{
  "arch": "mlp_mixer",
  "model": "segmentation model",
  "dataset": "rendered roads seen from a driver's seat, with toy cars, trees and houses",
  "train_examples": 145000,
  "image_size": 64,
  "crop_scale_min": 1,
  "horizontal_flip": false,
  "translate": 0.12,
  "num_classes": 12,
  "output_stride": 8,
  "norm": "layernorm",
  "norm_position": "pre",
  "activation": "gelu",
  "mlp_ratio": 4,
  "layer_scale_init": 1.0,
  "parallel_block": false,
  "inner_norm": false,
  "drop_path": 0.15,
  "patch_size": [8, 8],
  "conv_stem": false,
  "layers": 14,
  "width": 512,
  "label_smoothing": 0.1,
  "init": "xavier_uniform",
  "residual_init": "none",
  "optimizer": "adamw",
  "lr": 0.0011,
  "beta1": 0.95,
  "beta2": 0.98,
  "eps": 1e-08,
  "grad_clip": 5.0,
  "steps": 19500,
  "batch_size": 128,
  "epochs": 17.2,
  "lr_schedule": "poly",
  "final_lr_fraction": 0.1,
  "warmup_steps": 580,
  "weight_decay": 0.5
}
Rows from block 4 of a small segmentation model, named by matrix and row number. Rows with one number belong to one neuron. Each number is 500 + 50 x the weight over its row's rms, rounded and kept within 0 to 999. All counts start at 0. Numbers have three digits each. After the name is the row's rms in percent of the matrix's.
After each neuron's rows are labels from the 100 images, of 14976, where the neuron reaches its highest value: "top examples" is what is common among them; "lies over" is the class under the peak. Only what is clearly more common there than usual is listed. The data: rendered roads seen from a driver's seat, with toy cars, trees and houses. In brackets: how many of the 100.
# fc1: MLP up (model.blocks.4.mlp.fc1.weight, 2048x512), inputs 57-113
# fc2: MLP down (model.blocks.4.mlp.fc2.weight, 512x2048, transposed), outputs 57-113

fc1.9 089:535438499516477555465577462473525553469478501546521483595478401439507444551526496493482502516545564464470402406444449452592637561525530482550469496549463553559428446435517
fc2.9 108:555493448545420508368450400434471483474524483617488455524438467446588606497513544469554483565455457511506437443472540570587499483565448483573484510544504482440368487492524
top examples: snowy verge (89); pine (69)
lies over: verge (98)

fc1.667 120:502454385505346483470521524470516567546511484503438528471564456526523520621510583488520449625498410506445527514498505525429564490516487410506531495500522426491458490569526
fc2.667 142:404493563511441541472520447557407410476440414439599524476557498518594481570458508559453539499525535546578547528567468446473521438495558563495562513451478494395516457486448
top examples: solid white line (76)
lies over: road (100)

fc1.730 121:548512537483461531324527481552509529403547454531466528526539472479459524424490451639491367517483398487427531442463492454458499456445474583545475502529506456453523539556478
fc2.730 121:567449474492448499551459466514484467481439449515555502521467446482497512433458454434480539540457510586540470519560427607536532470474581528555547463523444564534408487448497
top examples: double yellow line (100)
lies over: road (99)

fc1.175 118:414540454419417516393538470551519524519526461539455424524489490549458510450513562565508470439477445445462450442446539494532493474556548541459475393501559530437525539490498
fc2.175 113:529387461528458563519502557481532461478534515589521479644632394428452581402503417575456462546572579560467435532506500456491541523517528565524485456489497504441498515450518
top examples: double yellow line (78); bends right (66)
lies over: road (80)

fc1.105 107:394543520444451554446439463502498477515550522516537531542452561470497580506416620507502502518504513548563479497393454524418512492482501438510459440431522488521437561472511
fc2.105 116:513477552467410469513515507551433354487478496498383479508517488456487421444516483401582494547446416509487528492461445479580428573504543458432435426522509489500467489552414
top examples: solid white line (56)
lies over: marking (55)

fc1.671 116:421549467480439531464568499550502469417470438542516380498543484534515418502554545591561518468583501468492412544417497484531533528479389506560472504554491557516400534547442
fc2.671 112:446469512452444530475535561446506513481445490583509596480502441441608481596544579565530500484470478551446499504477504500400520484464459501469493432486472527435535535538473
top examples: double yellow line (49)
lies over: road (100)

fc1.651 096:449458451447525476489540417487470462504524497516564452513479437488473507600477552545474482511466453431408502416452521446595491488416520552456477498574553473531500516471453
fc2.651 104:444599487571537490470510576472596544453473568513491431510462514548481546477459480500452490522417491506473472423521517431519530476516421591502447499543452611526542448443481
top examples: double yellow line (91)
lies over: marking (88)

fc1.100 107:458467446514503513530446471454491590506519560524517498479476489498565476577372508381423501578455399559503506605488546489467453455481490442522509558461519496462487551504485
fc2.100 120:567473558535439537472506486394443448499492545537443463536507477521526521455528462468439581569438454455499456551560401507590482475563566558496508451504469535489515530434517
top examples: double yellow line (87)
lies over: road (100)

fc1.586 085:481549487524482467554485538527565587483461505520513538463444530541496404491485555570570521514514544393585540526489543494659529485542420498479507523559465453560554482612497
fc2.586 108:548550406420514456475536444567537542534441480486522398541513520503518570539564524538533562510461514528519527488527499538577464457512472519529452487565407577569502534567577
top examples: crossing stripes (66)
lies over: road (67)

fc1.580 107:473446492517536470448482419665485422502452554458354519508507495486509556486578600503529545519562552432493448473443483493501581491510487510433524441565486491522457523560502
fc2.580 127:509516540541510452545491601544460526557513477553501475510442446480489548554619552488468503568544469471514530520440553516522495514519496511482442429503522558561517483468529
top examples: crossing stripes (75)
lies over: road (74)

fc1.81 101:517462407481467463457587514468446507482521532496495533567502433452437494517547537477510460519471418484458544431439469455617461379455481601526394403514541537567528551479500
fc2.81 114:620534513504485517504575579459414479459461454499455423495506539566422496409599465536482519408486547417502482481447594541444567498522404549519442492503510573532529451495498
top examples: double yellow line (63)
lies over: road (60); marking (40)

fc1.349 125:519566439527516475499491492561527514480535509491566459492561386578461487562522540523503507502523533445468390411433532508475541457518356470536519486517504505421428498521492
fc2.349 128:490485538575512581400502491510499512437476511511495554554479459493458506533493562531459494503566558460452461462493505602443563470517457581467522533506511483500552524477480
top examples: double yellow line (100)
lies over: road (100)

fc1.406 103:562515417516439590366548383502533483428514407569503531495568497600498555471538568601501431516488486500515452467394505502433513536544410415504511413566550481490490541476511
fc2.406 103:557503557391414551532495484574488488452399483452503401498573487560573583473484537485479433465474440575396487474404437556495542506560350414528498414454582527549548557519489
top examples: solid white line (73)
lies over: road (99)